Weights of a small contrastive audio-text model.
Model: encoder layers 16, text encoder layers 8, text encoder norm layernorm.
Data: trained on drum patterns on synthesised drum kits, 26041 training examples.
Rows from block 5 of the audio encoder of a small contrastive audio-text model, named by matrix and row number. Rows with one number within an expert belong to one neuron, the router's apart. Each number is 128 + 24 x the weight over its row's rms, rounded and kept within 0 to 255. All counts start at 0. Numbers have three digits each.
Before each expert's rows are labels from the 100 clips, of 14848, where the router gives the expert most weight on average: "top examples" is what is common among them; "loudest" is the band of the loudest frequency at the time of the peak. Only what is clearly more common there than usual is listed. The data: drum patterns on synthesised drum kits.
# router: router (encoder.blocks.5.mlp.router.weight, 8x256, trained with AdamW), inputs 0-63
# gate: expert gate (encoder.blocks.5.mlp.gate, 8x256x256), inputs 0-63
# up: expert up (encoder.blocks.5.mlp.up, 8x256x256), inputs 0-63
# down: expert down (encoder.blocks.5.mlp.down, 8x256x256, transposed), outputs 0-63

# expert 0
top examples: clap; march; pink noise
loudest: 1000 to 2000 Hz
router.0:112157170148137115134127140116127169167137121122143113102103067123113137149167111162143145110132120158112113126119124125144117159109121143118115104099132123144127139125172110149116095152112121
gate.0:143138092144132136166116115126123125168157125113123144123162146114113120168120100152141166096131151110112151114109096127080173102127115131108103092145072074151106116118158156183145149109160093
up.0:162114136103124170144088163116164113144110138101126105135137125112118174153141128127129134118144161102150133112132089131101145045148119160148137086124150080139080152103123104135095137108175082
down.0:120152132101125156154104113124141114130159117165133124168133124127142138152143111122108137154111139152132148143090144151137100161112136083123154156136102108180137083154110106110124171136146160
gate.1:123129105100192136118103165155104112162109120118095115146150143135117150134151152116092197144116109097122130110147121115165140075142109120121080112067087119090167109114130146146129131131123169
up.1:166131105093189138137111147122140147111115101176106155149139122136104128133158135113091175133152150090124122120089116141149122108125099129107110111071132148090143128175136109112164108108119164
down.1:135129075085113126081107147174138145181131103124167127116133127130112143127112113154125142116089164129107130116122155134128175147139114153098139154065146172104118118121118122093131130134149113
gate.2:114160159098164121135123113140112111118132122125149141150062103153166121107143175136104162123167133106114103190107117128119137104121097130128110136181112123127147124110120149110092162133149111
up.2:106156150136140116136113135131121139082145146114100128147056084133121112098125156132112124126111191136115096137112104133097124151124117092130125133142130161131192130128097125121115151150138141
down.2:139151148154128068147092155123139143132123143144107141091139151127116117142169141124122119135136099159094123109117092168157079135124135158146084071111128116145143101136132148095118131175148127
gate.3:149180137154127116132114123099160135101148124161109122127165136122087130106142134132113163157079111136123103138108128174098096158118110189140135074121133142127108144147112159107120120141156129
up.3:094107121104112155122116154151116131149117134100155139154078112118137109131100122124159067117188131097139167104178127079143145119139126068080118203124114105133167111107123142151128135122097120
down.3:134160108144164132131156084142092122163111146112153124157119108134140136161091148140153150122110140089119172149077136154096121121089109125124144134133119119158133132071099166166148147125088123
gate.4:107114111099143135146148119137144117175116146163136107140123107128085158140154144152145132147071097120160140110113115114112120105116106155174123108140118122145092143127125106156157112165165123
up.4:127123161102090145173119101143094120111132162147141107174163074179174128133122122145183138134129113088118142159149132128068129110121071137138163125132140114121078096117095120139139127152144142
down.4:120174142097137119142110127164151151155135118145133144164146149139122116183083138130133141146124155136122150130135099165110120108148092159143143051122116111155165168096136109126104133138120115
gate.5:088120152142116133164085125095155137131166169097140139119110175140156127093123126090137095131124103113138141089133095127129144119108136133150087138084161112116069146136108136125149119138127133
up.5:119132130150122162145152117162112139107167166155152131122144113150181137122152156133122123129127137139146096125147127140121106120163131117131064059123092130103153122145094123140108165153117128
down.5:124136156145117149151129105100134130109159124114142106130155110142120124145128105135172201159107159123124135130131095121125116139135136096123155093151105079151128141173187105124098173119157115
gate.6:131135130093080141132103132112123138127123143119120089137125158143156168115131107174128138135122114143133119156114138136154106177164094115110126166173130095104137135117166117114147177130117144
up.6:134081132135095116100169144098107153148147122145076104114106113118075115133113151124116161152163099118109111079151142125138133158138172137117114146111168145129069109103137097070123148189138143
down.6:143136102140081097123124088108159094142152120119143111105106180172103142119098131138122132156104123087133141132130148138108136163119118156086114136180120122104056134108131110137122114140079162
gate.7:128159093065159128122126114144097124088089181110118133124136138129104149128130142126077175097113095157128071133145155152159132124123119098133133143102133095062116116133119117140137133133099124
up.7:131123171175130119110135103150151113125159121163120134132118142086148124161142154143107111129108155135123173113110067093068112123130186121124143100142114155149081135147153130168149115109149127
down.7:142115113201137143117165135113128125109152137132114145143127143134115112127113136134156110142120118157122135147137146136128131123158142119113127127164095064105130115162141153130120139099150110
gate.8:080112143110099089115155134110149099117115184155134143164139105110118112144126149103135128157105135157130115103126111132130110131139155131106151139099142157161140106107075111105118164126143128
up.8:107132154080136130151105135154141087103146156138112147113151136120108159187128146134152139140120146187141152125147152129140116115106116110103128144081142119178151112093107085123137111144139124
down.8:120119115078107098082111135108111123126121113155120133169165122170135109089111121144130095182094138121095110120172140116137111146121158154140119123074144077139155134087098122136165139141126140
gate.9:110106140100143096120123135117157122117125129148138140105148138111109110129166135122143118082130137127124118123167115134104075108156107143117138145150084126139141176139112124100145169163130095
up.9:098157119133126132123122118153110109084112111125145113111082127119149134172134106094126159156102126135097159097136134088124143099143112157166136137128182106132151118149113115143129120094135153
down.9:133107118155144127170097122094128106094145146140117088126103131095148130144140091144131113116119154116133133125073127147113116063097105138118101118156139132126114131165134128132109117126089109
gate.10:121119115058130134098121121139123099111155106130145120120154094160182173096142104115123157110145107139154091143086114117106080139103124140129100148097130121092114203128129136124145116121129153
up.10:118098138111118147133157107141159087153132129156105099115121137131172111086124110125167115135158146105111146149157132171093066097130136102164068157088155144100137101129098133103125132138137160
down.10:136142176120166174156114130108164134132147138138185106125086138100125112111151144096131141135165153088103087120103116097105138121137153121115148178150138116133113093059077115169119115104150112
gate.11:090129144143120092111144101111151122127106133125130158162115106130111120118136129148163128151143131123176158082090161126156108141083124130111141160152133149128114115143104138147123155136096113
up.11:152130141076125091140126169150124132155126079143105110142104143177155118146110113091110125151113135115152108157151150140105116135159136148129135135105104118127135109105152137145136141104148107
down.11:150143122131162130099130133110137115147183063117124113113154163106140123112131109118157148123137100107130124114118097143121117102186114074121108139134129138145100181128154118124131157107141122
gate.12:104117147138171133130112161092155165131161142141163133109090140120092112175140122138172122164114170176106167111119076106126163160171113111101100116149144111134101124155107090146126091115118108
up.12:156130147144165110156140120130160186145172118134159155115094122135114121129116104126127143152126167152074151098097114134128145118115111135131098132134138138127107106146109112144124075115122119
down.12:111154143149068164156165155158131143144144107113115129137104143181151114131111145105124145107093133127121127129160152145143137113137079080128144086134137129152133115117132140147116109147121098
gate.13:137092118161106160135120111110148124154135110159126093101162097119129129116098127128123119139149121116145139137113152134131152146138112132101090164088108115105145097172122165135090141066086136
up.13:172130173130123135111118175138136138086132150093150121126106140094117097109182118146123167109121132124129118080103112150152136093156152110110135092132165167134119143142143084132095142195176086
down.13:118105105150141128156160130142133149099137102113153114125133132149088144140121132123124137135128110170112159095125149144168139151099144181098105097144099120086127154138123128130154118072106116
gate.14:122155133084155116117139153117122066118089145170122111119115141137101164179107112106126122147116106137118133118141134167126083120130138109102121151109124117107103153106131116133125125183145108
up.14:181143138129158138102138117156142159145148182093104116111149105154153171121098116137133136147124099126103153134163122121113101111130132122097125131169113105109123101144123130129160118146100105
down.14:130180145131096164085133118134128090154124127101140163105135098131133095140129101146148142134100090112144118118101137162144135144100114123130172045113123129104102135123132099119095178113142103
gate.15:088130116139141155141115146125153135163109129121135134155110112118073145101143140128116138140184130139131137161179150112109154098125134083113098178132184084109116173124143104130139081115132146
up.15:163119113097121160114106105101161090122129120121107102151195116120158152144144109170114111101091106120090119127120088116126083127179146119109128114112131122120127147144086109088161167162077107
down.15:100128147157128142138139130121117130200173130135130137141163079077090153121100161163134136164098098115119117145142117169150087101136135098098137124095104138117102144107098191110110122146071127
gate.16:140113144127140128126129146122153115144094087132119116129127150126159084135126120163128122099137147158126170135169115186100155117140112154099164163150167094127125136131145078128123144114105125
up.16:133123160096137101136104121123168099123131140118147103116154140143119104129122090167084131107108134110152133133183131130146197138118091135103177161147139129125128122131126101124136127160126139
down.16:146133115152139195152146119144152119183151110131171104134130154156140139134123118097159131109111131084151108127122112134137118153161079112129124127121088102125129149071167084147166105110104141
gate.17:117179116099128141149143145162113111092117082142132151106137144132113131157125149180139131118137110131127105079143160136119103130135091114126144091134170094070145107159163124125130148159101089
up.17:122092141112169110081141153123166149120136210139126160165166154128144111074141091109116060135158152114115150178102122096173135174171142160124119115118062141164111184116119130123109128110128124
down.17:135137134130125121142094145128156153126128140162090108123139100181158152112132133150142128126160121184133128133107164096107140112135097114127150124143125154154117136166135132168148095144131139
gate.18:108119149108148137097149147158156142149072174102132140157118135148155118172138099128127093116129164129103136084085130105128175134092146115144133122173099140137140134154082128092115148123132099
up.18:129132138126127111142150127096114130095119153151121127142091110128152103181104171138120112135113157165151132116125137192124102097186121139132140121106147178126109138103157163140152114146083110
down.18:129156093140083130146124131130133149131088110111105149140128116129114139151145110067113126143055125101125134168117105109111136105162096136101087163153149171100119140101153131128107131139109110
gate.19:123127121081152168112105164165149138107105196122150126138155121137109164118129103135142155160107120108140105117100102098135147093099139151132107093132168132146104146115167142132140181103125135
up.19:145156144137103088170125124149107101125149105139122155150109139102138085109117159120119124095164148125099129119170160146129138107135139085110127149147103136118146136164101146105108084159179167
down.19:095119152078141149111143143110148121106108097135104161123089128112113150112146119139110101145110094172137097138150155133141139124113109130129115143123148160082131143136114146139109124130129144
gate.20:105105155130161145084118168069121095101158079109104130153144143129144106173123129119129132090130120139138098136162106129125114136142123134102150118089148129121135094104142143134111161179138108
up.20:102163128155170104119144144159109092078145137116141099110096121160167141141082104129104102152083126162144118135130123128136170122112130156123120141127140118144153130121093131142125134116140112
down.20:090165151108126136108108134093126135125098111102109126128108161120141135132131208093164138126163118123093146088151116124102147122121115101123115145178158144142142098121127138113096151075116069

# expert 7
top examples: one drop; half-time
loudest: 4000 to 8000 Hz
router.7:132144104115133088168167115125147117165131118076124122094124140137111107083094154114104138114105160089151142173124111128114166095166149147165121144136110125136109186094118141158128163139165144
gate.0:096128108120130091099146112112146122123139127137156118165118160128126159168145127155108107167142112136147139118115128121153126114110142134116154104105122125148177113097137166122107168137131162
up.0:167123144145132153130108132145119129134091145151131131102078125082132122095115134122128155088137131095114119133156133135137128142125109111146088140117151124117051121167119113116131091119137110
down.0:150137112180134092092103090128150100157130147164159130133151114142132115113144145148161100132124129118095176124140154102131136109087153113200109127124139099113148144159138141131145134132108113
gate.1:146088106110133154164106151086138118137075055127140137141117140114114095128117121115086188151119115147138101183103136113117127147165157158158134119155164130111120086114137178118122137133140172
up.1:134104108127139124123120118078131120150107056160157137140141138122121100120122135139073173162119108151126105150110149095154145134116166150171111121157186149134124106100136180125122129143148172
down.1:134102103174182125101121126130150146118144132100103119119122108144149101100065144138083131122188085137145141101119107136156119143136097121068119086157174123115150175152161130099089160156115135
gate.2:108154101122145162136134158148134114125146126119083085138119172154098141146120125119138078147140110118175164109110101134106119111119100183151092122114132151127109147139124060134148132091151151
up.2:155130165125104130137134098105144120121118095126148190129098112120155112140142135119119144099116147124098097099172138119174112144150138110089143125098145120096132123131179123130129105140102133
down.2:127102149103119130091151155139133128086100128159091106167138147132103162108136078106125129147113079141148139098124114129113166115088121145138108085130128122098136175099108154137185157125140134
gate.3:106122129154134088145113085154119090123160140080081075129117102173115118111143141100119153126145137126167111131152085123143131158090126105117144126138171091122092097116086103102086135122146139
up.3:078114113122154180135110164091130130099145075158167147123133132107131116109113073147128131168157147088105158105122156138101140142148148148111095139134089131152142155117161126156135079128113060
down.3:151116128142129125122173137132127108130117075107113136138166123103142127114111153105102111112132157161146134160131137167107120086134158100115122086092129149144112097152102152169107134168157101
gate.4:112159142120177102118121122112124121170123141165110141084166142144183140087126136092111140113119127143135146080146131113151112148110128173150102197122087113153086128121138090109127103057146164
up.4:147109137137121139130159138131138125125173141144132138131126125135077122179125122155126109104121109137102119139149116150125190117151105101086158134171139107115132130101122147152112162111083123
down.4:133183100147095214156129156127138155085121173176129124148152102099165108112117163135118136157146142112125110173138114122056103100137121105114085101112145120105135127123131151096109112137147147
gate.5:101138147117099154124161108181149107098128180114142157145159125156065110135143145126096124152111123110086148150149092119134184121141120128082112161117125099152116112069149107141149126112098128
up.5:135143196132101115127102129111148152091120112135129169170115130086158123109160116134121136092112143153101121099188153136127136088114112072082137171170095080119122142128125118117102082137135110
down.5:169150163120164124124117146107140123120129100133088130122131153191163107138141138135068128141123103101157133119156137149151102076131162155116133162115153142154138125133127159105121132134124123
gate.6:117151144100115105137138188096134126117147148051177143135085120131140121107132134110099132086127172100137140118107133164151114134129128149145104138155076106128120135114116092094132138124129127
up.6:108105120128136171129139136083107101146145127120133188176102100106125126108136137105165130161168130149152105138119136134132099161143107116169131114103136131098116107091141093099151124141088095
down.6:122134120148129146154132151112140123113088122162129152100126161131117111133174122127135136152141119135146148127136139105134086112146154107134142093088092125084084141115117182100144129116151104
gate.7:171147121141117122136109139122143157123171126084106125108143156151135097115148120117125129090143109115145124139121119093139143148082108158111118133052157136119184126113099112139129110135100120
up.7:119138050150092103131117121146140132123133095156147154136127141184126091152136118133104163123142098118111143150087104128104117123084092096152141112121118164106161105128131108136105138112126128
down.7:093123167159122144134155091109116132112163093096127143113119128104118130149114126142172133140179155142156187160141112158106071111159148139096136117160093098176138162140136116135121064134147146
gate.8:154125104134159130130131137126129202150131150126101147134118146119155109143131084104112140141159159140145111129078181118136153061115192135135102084199103127085084113121135170123145091086138145
up.8:164130109138160113113140156097139207143112174162118140146119173154154085150103101083129105112165148144147100134096153113124147064119180132143142102162129124110094148126123170116107080094153183
down.8:163122128141113128144098140098107165146132124161194145106090130122139087135074086076106140145073150118138183119105138123143123128090134141117089134129159102144160095065105111110112099119120155
gate.9:160150106139143154124104124131114120097115080166099130113128119182115113145099142104135118131093103083109096161138106128153143142115100110161078131157125143134098111154084097129140108114111107
up.9:136119151119141117100108131182095132140077125093110128131141146137167121136152126170099138158149129125197147116125118135141108160139136170087154145123140090157202139131104109147159114160117151
down.9:113142121150127131141178131131102101099133107144147105132132108162091135143117133126073123136136155128128128155113193146123124118149109110103094162122151139119097096160155066120133157129130109
gate.10:137094111125140141136120112108121123113131131110147155142114145140128130150102103168123129121140118076164147098125141126132127159083091123191116118138151149140146159119122082120123101106139155
up.10:130124111139115163098145096109119139131118130144152103110120129146139072101113149108130124113096122140115137116148123111116124127178112119117126107118082123169157129156087140113131149115099134
down.10:127175102145101137128135144137121181096113083107109132101159138139142123151058136107137113106151169147146132142137153156155127105094143169091144136126102135159134163114142131119130160157151138
gate.11:117115164143117088151114133124128180147124132071141105097145124114114143097149123117101154135102086134117127133128159125105171173089133139139153142155114124170128154133122118117151153116146123
up.11:119134077122219154138101116183132124092134168079097174125131152136108120090119119084148125155141150144140122110143142129131118132139116093156156136127117121112119140147172127143096133140120069
down.11:161174127119153081131112135125139130125165149124167149162099119130108119119162119111149140127062162072163094114110137149147140133110103173159090122116146124130076138138148137123117152110137104
gate.12:146086129124096160123126128147103079146139193165090118138127123181111113107129087162161088119137148125131141100134126141132141123127102161143070188089175144138125133113110116139138129103170134
up.12:167104099125120160123111093153103112156119179119115099131166143187155112097137096143158111152114128099147144128147113131148126132130102114108063177144165152175133111132092129139131099108129134
down.12:127100137117111095114159136092152161136125135132151133162103141127137089119141121156129108088143126134125128129120148159104125112075073154134104112124117114153112100113140119088129109141119140
gate.13:145149105114122131139133092121133136135127153112130113146117108081124132176129149146125135145132178126143122144110139127148093158112127128097127122109093096125159132132126114102060120078099101
up.13:173084131117113114113101087155132129142098164129143097132095152114089145148111143111118161117158135138123146144131115120156119157129140076108154116128109098123129146165116127093087106158145116
down.13:104194139101165111113113118116120147101112227088129114074096121139148128133153128154143103168126161107156132154113111097140142097149118147127126089148088086101120135143127139116140102110105135
gate.14:063109121144139126125111089148129115094126144151146094145111143102129167170088148149115152118145133116142113116108143127107119134132113126119145134104137136130122119124129152076115126083113148
up.14:108098085119166130103140101176154090115155143163140117106118154109138114139116141127140166116133147088111121100108135122130123131133103110115168175121114137136141106130146186070109138121139134
down.14:112147135118099179119122159128115108163120139099140096084102115147140167145105140133150159100087130138140120137144090157115147156105139127113150134112108146143169101105114136137137147085109104
gate.15:134145115117149121125130100107106139065105125123133117140156112130095107118151131113155115112119127160151112165164129111147109113136129120139155112111136103117150124100143137152132182079120186
up.15:124113135139097131115116130138087150118159133192144136107106158161146127145073106082172149109157131100092123148129116159103117125141133112101126136110142150082133168095135168140127163108130118
down.15:112082136128129178095157122112117166081159111127162109078131117116107148136119138076110156111121128158110137134147133146109131103164155147101097124136090110141127139123128134175117152156149123
gate.16:072155098147122131120111137179145166153121148117146113140145130148141130135137122120110152139118159130128127150175128108107167186123135158094116124118147126105113166130130114130139100106118089
up.16:095116157110121137107119163147141161140137120118140139119163140155151122104147092108141107152140149103167099100154105154092129131114084117148167150111137131126093113126106136111171185153096114
down.16:132098126134106116105090129133109130111122134112132104123134126106134157112147079116136082133153109144162128120134117158147119179086099122139133124138118118132132087143099116122133119125136110
gate.17:122133123130124125123170151103138130082136086133169140126146148160131118170146146129078131126126148104113071189118136106144162124138148105108169133149126116107114103142093113128093138111125133
up.17:120106123157140165107133145129134122141174139083123121130133119113138088103145145126107104127155140126130140124118112170140107175137135143156100102094114116103121085092121149109174127090121133
down.17:091115121135127174048080119146114136140154123130104118151125138126153144136128133106144141114079139183108125116143122113136100147127101084142165120149107123133160137088119119126099130104135131
gate.18:126138098111089155107137115084132121158112155095083103159098120130103122129123088131160123124142116133114139130096123120139071095165152159084144126121204099106165115138147131116169117110159119
up.18:109170093103115114110094108118147123155134107076095092101138121117097133141107115134148144131115173102087127111121146132161151143149110093142095163119150118097153144125113155105114106137178080
down.18:172117112092117135152127102141110112109116112128169081084138143134125139094112100118130143129064131135140154111166119129145109102148159155126151144118147130146107105117159140144132112096091102
gate.19:084120099125107138129094143103120154116128154127159071146163118127114117093130157118154115134159118160117100108161144134166170141127148108165105123115138151125126117129079117111112092087126107
up.19:124147155147135107106162150166154131145137120126109164126109141081123165152097116128183108159122125081121108136121146092123067138136117149069121100129097124122138185153127159167135139143148131
down.19:138110139049134130143109122154119103157113140138147082137135167115149133116131115136171097140119143140110113139116120124107125151148125142122133110111111115160120106156116140138107170133152091
gate.20:122151097151169154114104145145136135123130127137116205124133144120106100137074122082151130144154100139109150111088155132119085148113119140156156115104202116132170113141123083154159160109116094
up.20:130139123147117132141159118120099103117126169090100071138126128159139120122158142119117091113139148118132132126139145119157097112133121132118123134119135156082081125104168100142112111123129128
down.20:197109126139122114132088115125129115089108153125134162100134111160056099128190130155135146085131104151140120140147115105131089067155158083120103133074124176126113102122084130103156195159091130

# expert 6
top examples: cowbell; ride cymbal; one drop
loudest: 500 to 1000 Hz
router.6:119091134109084137150102165153099135104138066097164119092106183106142128144108134111156159131170138130140139119160120111110091127147164126103094084077106129139133146171159135148135146167121097
gate.0:124186146166098147130135124124170127138144143121100128144157150067164140137114146146103136136131092144120164110138111148100121152113145124135111122163148100126139150092110142140151097094144169
up.0:139114120086153096142078155123095149115126099135109137117132108129098120137127119114185166136089163082141154171127184113151162143128088149167096121081153146072149111139174135131156160168122097
down.0:148133085122134154145111181129152132110096142152118068115127101144117142129117126097136121117137099079125174193101120161112137161121084125132139097125111130092128154112090125142124133108154122
gate.1:124144139088091127092125136139133080114111120080131130099179122160128102130151123126078101139088100104108108150115120166117065159154098120154105128170120134135089152175166133111180152132137147
up.1:118143156099104135099143145147120095117113082075128128085165117139152102137126137117086110131097095131108109137136096150131076158154107105147105115135130135121089145174147148112172148153116139
down.1:125142143126098161103148114150160099126145136116119136132112139103143073154163132125128137141176126101124153114149135122168110096177139099129133129115122120126157130151160134104124133130098100
gate.2:143139098105133152150110142163127128135130142136137098132144173115097129096126167124105134126146137164147125147116138132086099164132090097120121105116161123139107133163106122143062129112108139
up.2:131121148118149106104155159080138126132120122115118128120140100104138140118109078119139139133134128098093095128145149138144128086132171146153121167155097130086144120117137129108200139123139129
down.2:168139156101117166140098092097157130115139120108116088129139130092138104134130150109112115077124088077104105148166144140113128090103134122113113116152119110123141129166143077124145167096118141
gate.3:128131155133178139146160127120136133096125139156176131158100140117146139152095133139126115115124086149131117124145149119165146109131116131154122089167119128129101153173108166108151150099123144
up.3:117097141163140158119147106082127104120104151107143131103073136146110113169126148108133099106137104134123161134106168111144118165119083199141190070103102096131094139132089142084150143120130113
down.3:158152106151118116125124128171129141128127119155127197158142098116183126129100153124123142123138105134141124154117189172130141145153195146115169085121121147061137160107141144142106137131130087
gate.4:149133114100146140120106143140104198146164141172125108149128138122130121161147110101146130083132159110170154137153176100107110173084122173141152183142148150088133116126110149112094130133113092
up.4:093108161151135123139155115114147078095101115097143144086102108136151143114113139146140129173119106095108096145094105135130143102144123115116101095130105109151124130150136126125139140135150136
down.4:102122143123111162115130132139122127180145132135117106138170161155134097160105161109147140133135118088104159138139108134083125147130128067102128143169093095152083153088124121115155139157169153
gate.5:092167122097120121118114112103136150172103126166143150130107165103113134116160141122133151113110131174124167124119129144119087086152113117139142108118125120119133097084122064099175168121114146
up.5:119163130137101113129149147156120097150109135108116166114112080137172129166124116125121117149158114126107142166102127118117154159124128136117083138168129136105121153142127170125124112144118079
down.5:121121138126101112115088129168135132084123136139132119128132157113156101086109137103108128113118113145116153132147142139127061135149117136092144142146155118099107113089120153141158153129163138
gate.6:083071129121079133158132106112161117119088105133097137106132106116120148118091158113110143114129115144168128128154137106155088082091104119111151127112117132129130080128138134149115131139152102
up.6:160205128129181107131119134087100133151128106131110116157093144192134122115121081135114132127112097105096115117099141140082162138162107144123069152156098125124108114173137160126118142111127127
down.6:169133145128107104135123095161102127114161186110110135161131109151126123130180141137096104124153155105151147119145173148134133113080119151139157094152135120108146127131167128127106134170138148
gate.7:130142087152131116066096124140143162130126086116140136108114075136165146065137103157176095149150159156124122106133101130130102143143118115105132124102124124127141131120152090122176147147140100
up.7:074087155141126094156140132115122087116159147188113095120125115148164122105160149131135139100120121133122143127081136122145137137118095169146130137141111116140133110106088152158169072134120125
down.7:152149122121142124149082143136163106160130126108065132118135162160129153105077116096152108124086115143138165117095088157091128100156140112111132089120171107146101145123101105109162122133168079
gate.8:137115103121125152114138143112127117150144193126129146135130101085133123077149106120158110118119118135114124098133131142150133155133165114141111141140193143169125103119099063156143125154148150
up.8:122141097121114175147150161170108139150147105096124134084133096131136157107126109188102139124111125161143102128173129132132143120168145110138157121151112108147146108143101109101132118127164126
down.8:165143095143121127120138154134168119176102154127143102119101104114091124167128102116113116169091132100097127140140121146155094137191160120135099165113122092118152102150174148107099139135156141
gate.9:131147149092102109127130102118123121102122114137162107108141116125137126111131080135126151087137104130153082127139081140135143102120166112145161152151194132174138101119128109111123112106128129
up.9:125149178099127105145137113090128148127115120108182077097124132140135112132142093166144136140119079139105097139153117154127141107142167105132133161119169125158126112143180111086114095126127145
down.9:117104107097079148107080150127136131147131174116117160108103171117082115129138110169175115109158161125158144155129128142100171124133150099103172094128089136154146081125126118135135132101169109
gate.10:164130141139104088104155128154116092107139130163145148112115122137150141156125127147127128129166131167116128142075167123158104129108123107130128122119098110155110147130136142144078113130117131
up.10:088125142138151130141114133078142193160098116106118119142145131131105141095144157119142139133095110085143103108172099125088157104146134134132124124114157119090152142118120100118166148124125143
down.10:120177127107117152098126101135150113175150089123142141105100113150094133163148135137126127110139178150110127175143149153093090129095124095110159176141130061134155138106142116157116123106148120
gate.11:108101122147127121112132142103107153110113105205099157143136047139132148143147094103093139145111123090127128146095140153115127146093086103093136155099130150128113081167104130108113147147116133
up.11:177133140124140124125090170164138097143131142149129116137139133129107111172151148149142130149093143146156162141108158125116155101116152110108133114097119139084104150115101149149158071123129126
down.11:140147086089120123083154087090091130099138171190158164083136109142103138107129130120142178160150115124124120080142091103075117132120132125118143116119096118152158114176121138141125148132123143
gate.12:124135131148114121111118132153122090075170210095157116092172134123103144123127085129145105135129173108108104125151101128148152149135151154142132123116128131153160162148136143138119162154153084
up.12:157142140121108154147097139139150129140176165138129099129138109106115097094107111115091140107106100102119098090127130113145162149093118162105088140126117122143123152143107146131143157095154141
down.12:121131133107156140108135116118162100167125077077124130144153141137118119139156139155079088105121053105116156120104135115099134074124133130125092085184153137160093156145102110132109116097135120
gate.13:090167107099117124103128138182163140093100160144092147151156091157174135108143115141103119121135118104124121165102113129114140132176102114089122099164171150169137132154095154126161063116158177
up.13:152127084116189134127102146103099136127094113134108136099132137111148131077137159148140130141120164131112105128120160151180156104095103130140079179120089102125122129105166166111150149130129103
down.13:123131109126109101145136120120110170165125140119112083106111120143182118146142151145163111126095115137109089161152085159171130136096146119109155116121109123091126134137121160125146117096101133
gate.14:105113149122127128134150152104121160128093141164129140143143141140122148170118119141138144126152134137101132107141111111159158100161133117140059138142132123086132085186094107128149127153136120
up.14:124128154097125134127120060140115080159126112111109113126080158142109142138117109135142144104111146123126143148092150114125092157103113124121157097130134149144160150129146140141114118135128132
down.14:079104100124144146170135133115068112104150170127092130122136110125140095189137149093160131134149125159104087146106136082140144148181154131145148120089094136126137144139122135117154151130127108
gate.15:156142170171120119126131145102101149069152131102151124114129113136166139123154141142108092105146094132114128116163117118184150159110159101128154062160114097112102165161129171112150163101120130
up.15:130123083108114127108157114138136120145112129166115131141095112104073116081129134127138173134113157102114097120098157146129132088113114147107128127127140113136117120051144121142163094156165131
down.15:118100121111153142146128103102135083134111128093113096127149124143150114147102128148115115090163124116107123143121157110136113128137120134142128139145133145096134122119110106164138119135166144
gate.16:093082105117087074139105128123086137137160126124137126171083096130088137126121136050083130106105125139096121140161146119166134142085142126143137101111124118128124137165097119102139127142150086
up.16:155124151152128119133110119093112150166135165130153115173121120124126137162118102085114181087143113132157119153133117110147123127081131122142123133136107117128097124114123166140115100076137141
down.16:141094136126165114099089094150113127105123162131122118145102110101160121113157131173128103161139174086116121182146153131136153167155147095145123126096100103135123106138156104152166166122095134
gate.17:109107097103131146133135121060129117137139138149141130125163115088124127102127106140098082143142089103132118158116145154113112148145115161159134167128135106138110117130092143130145130132124157
up.17:176159105110122123157133204093136156136105135118165164124096118164148147140112103127157123126173081094120141133146136114123090158107137142140127110103164097168091142106117135131102132161145115
down.17:092128131161079112154112142113119157185145155147148141100131128153158112106138130112121111111177101161134158122096143086150106136129101186138096158130133151144143156116114170145117075149143184
gate.18:116153132139174076138148155086144128126111123109144131077120142118153102128113117158104131136123130129133144111140088055108117138099122124103114168139123144134124151102138119143138147109101086
up.18:134114126146121154110096101177131130143138149146117109135114118138110154126129163096155090130111145120120130156107167206114160145119109130150164140131130153146101135127138165156136129141181179
down.18:078118120131131158103113142092103145133076131120119147166120160139152117133109145124146134176144103120129119137137131147160077123144131045131128102141172115140140158140145147092131149162098113
gate.19:138128144124107124110131181127130157120129106147127118098154126173156121150119129138183141114181138138117120104105142111137142142125136140125163128082136112125125125149123169101127170108143102
up.19:107137161111118146107094148077146125164141114107152127148128093124129140156082146135117140092126114173128150129144118132117089190158151113163172119123189111100095098127109113130118074121126093
down.19:124135120090097149113161129134111108136110123127103138109131150121101098107111147118123122186151181136145116115110115156140149090177128105086127155148151184137131105125120103095121136114126137
gate.20:095120124175144122130100111161124143119128119104114133164116142128099159155160153139177128117109092113149127133095130127137137173096169149092164102105127147166170112131172141108158119153153070
up.20:086120157141131130141112143150090144114123113093110081140103114101163135169133141114127143136101146118139125131154143125168112129105109151145183143105148132151126107107142112103186137165145091
down.20:107132118123173176137103110121127114101163130140138177147133120148105114148124087116125088138121132140153100128129091144137152106097150157118086173110118150123136115151100165136144095116128175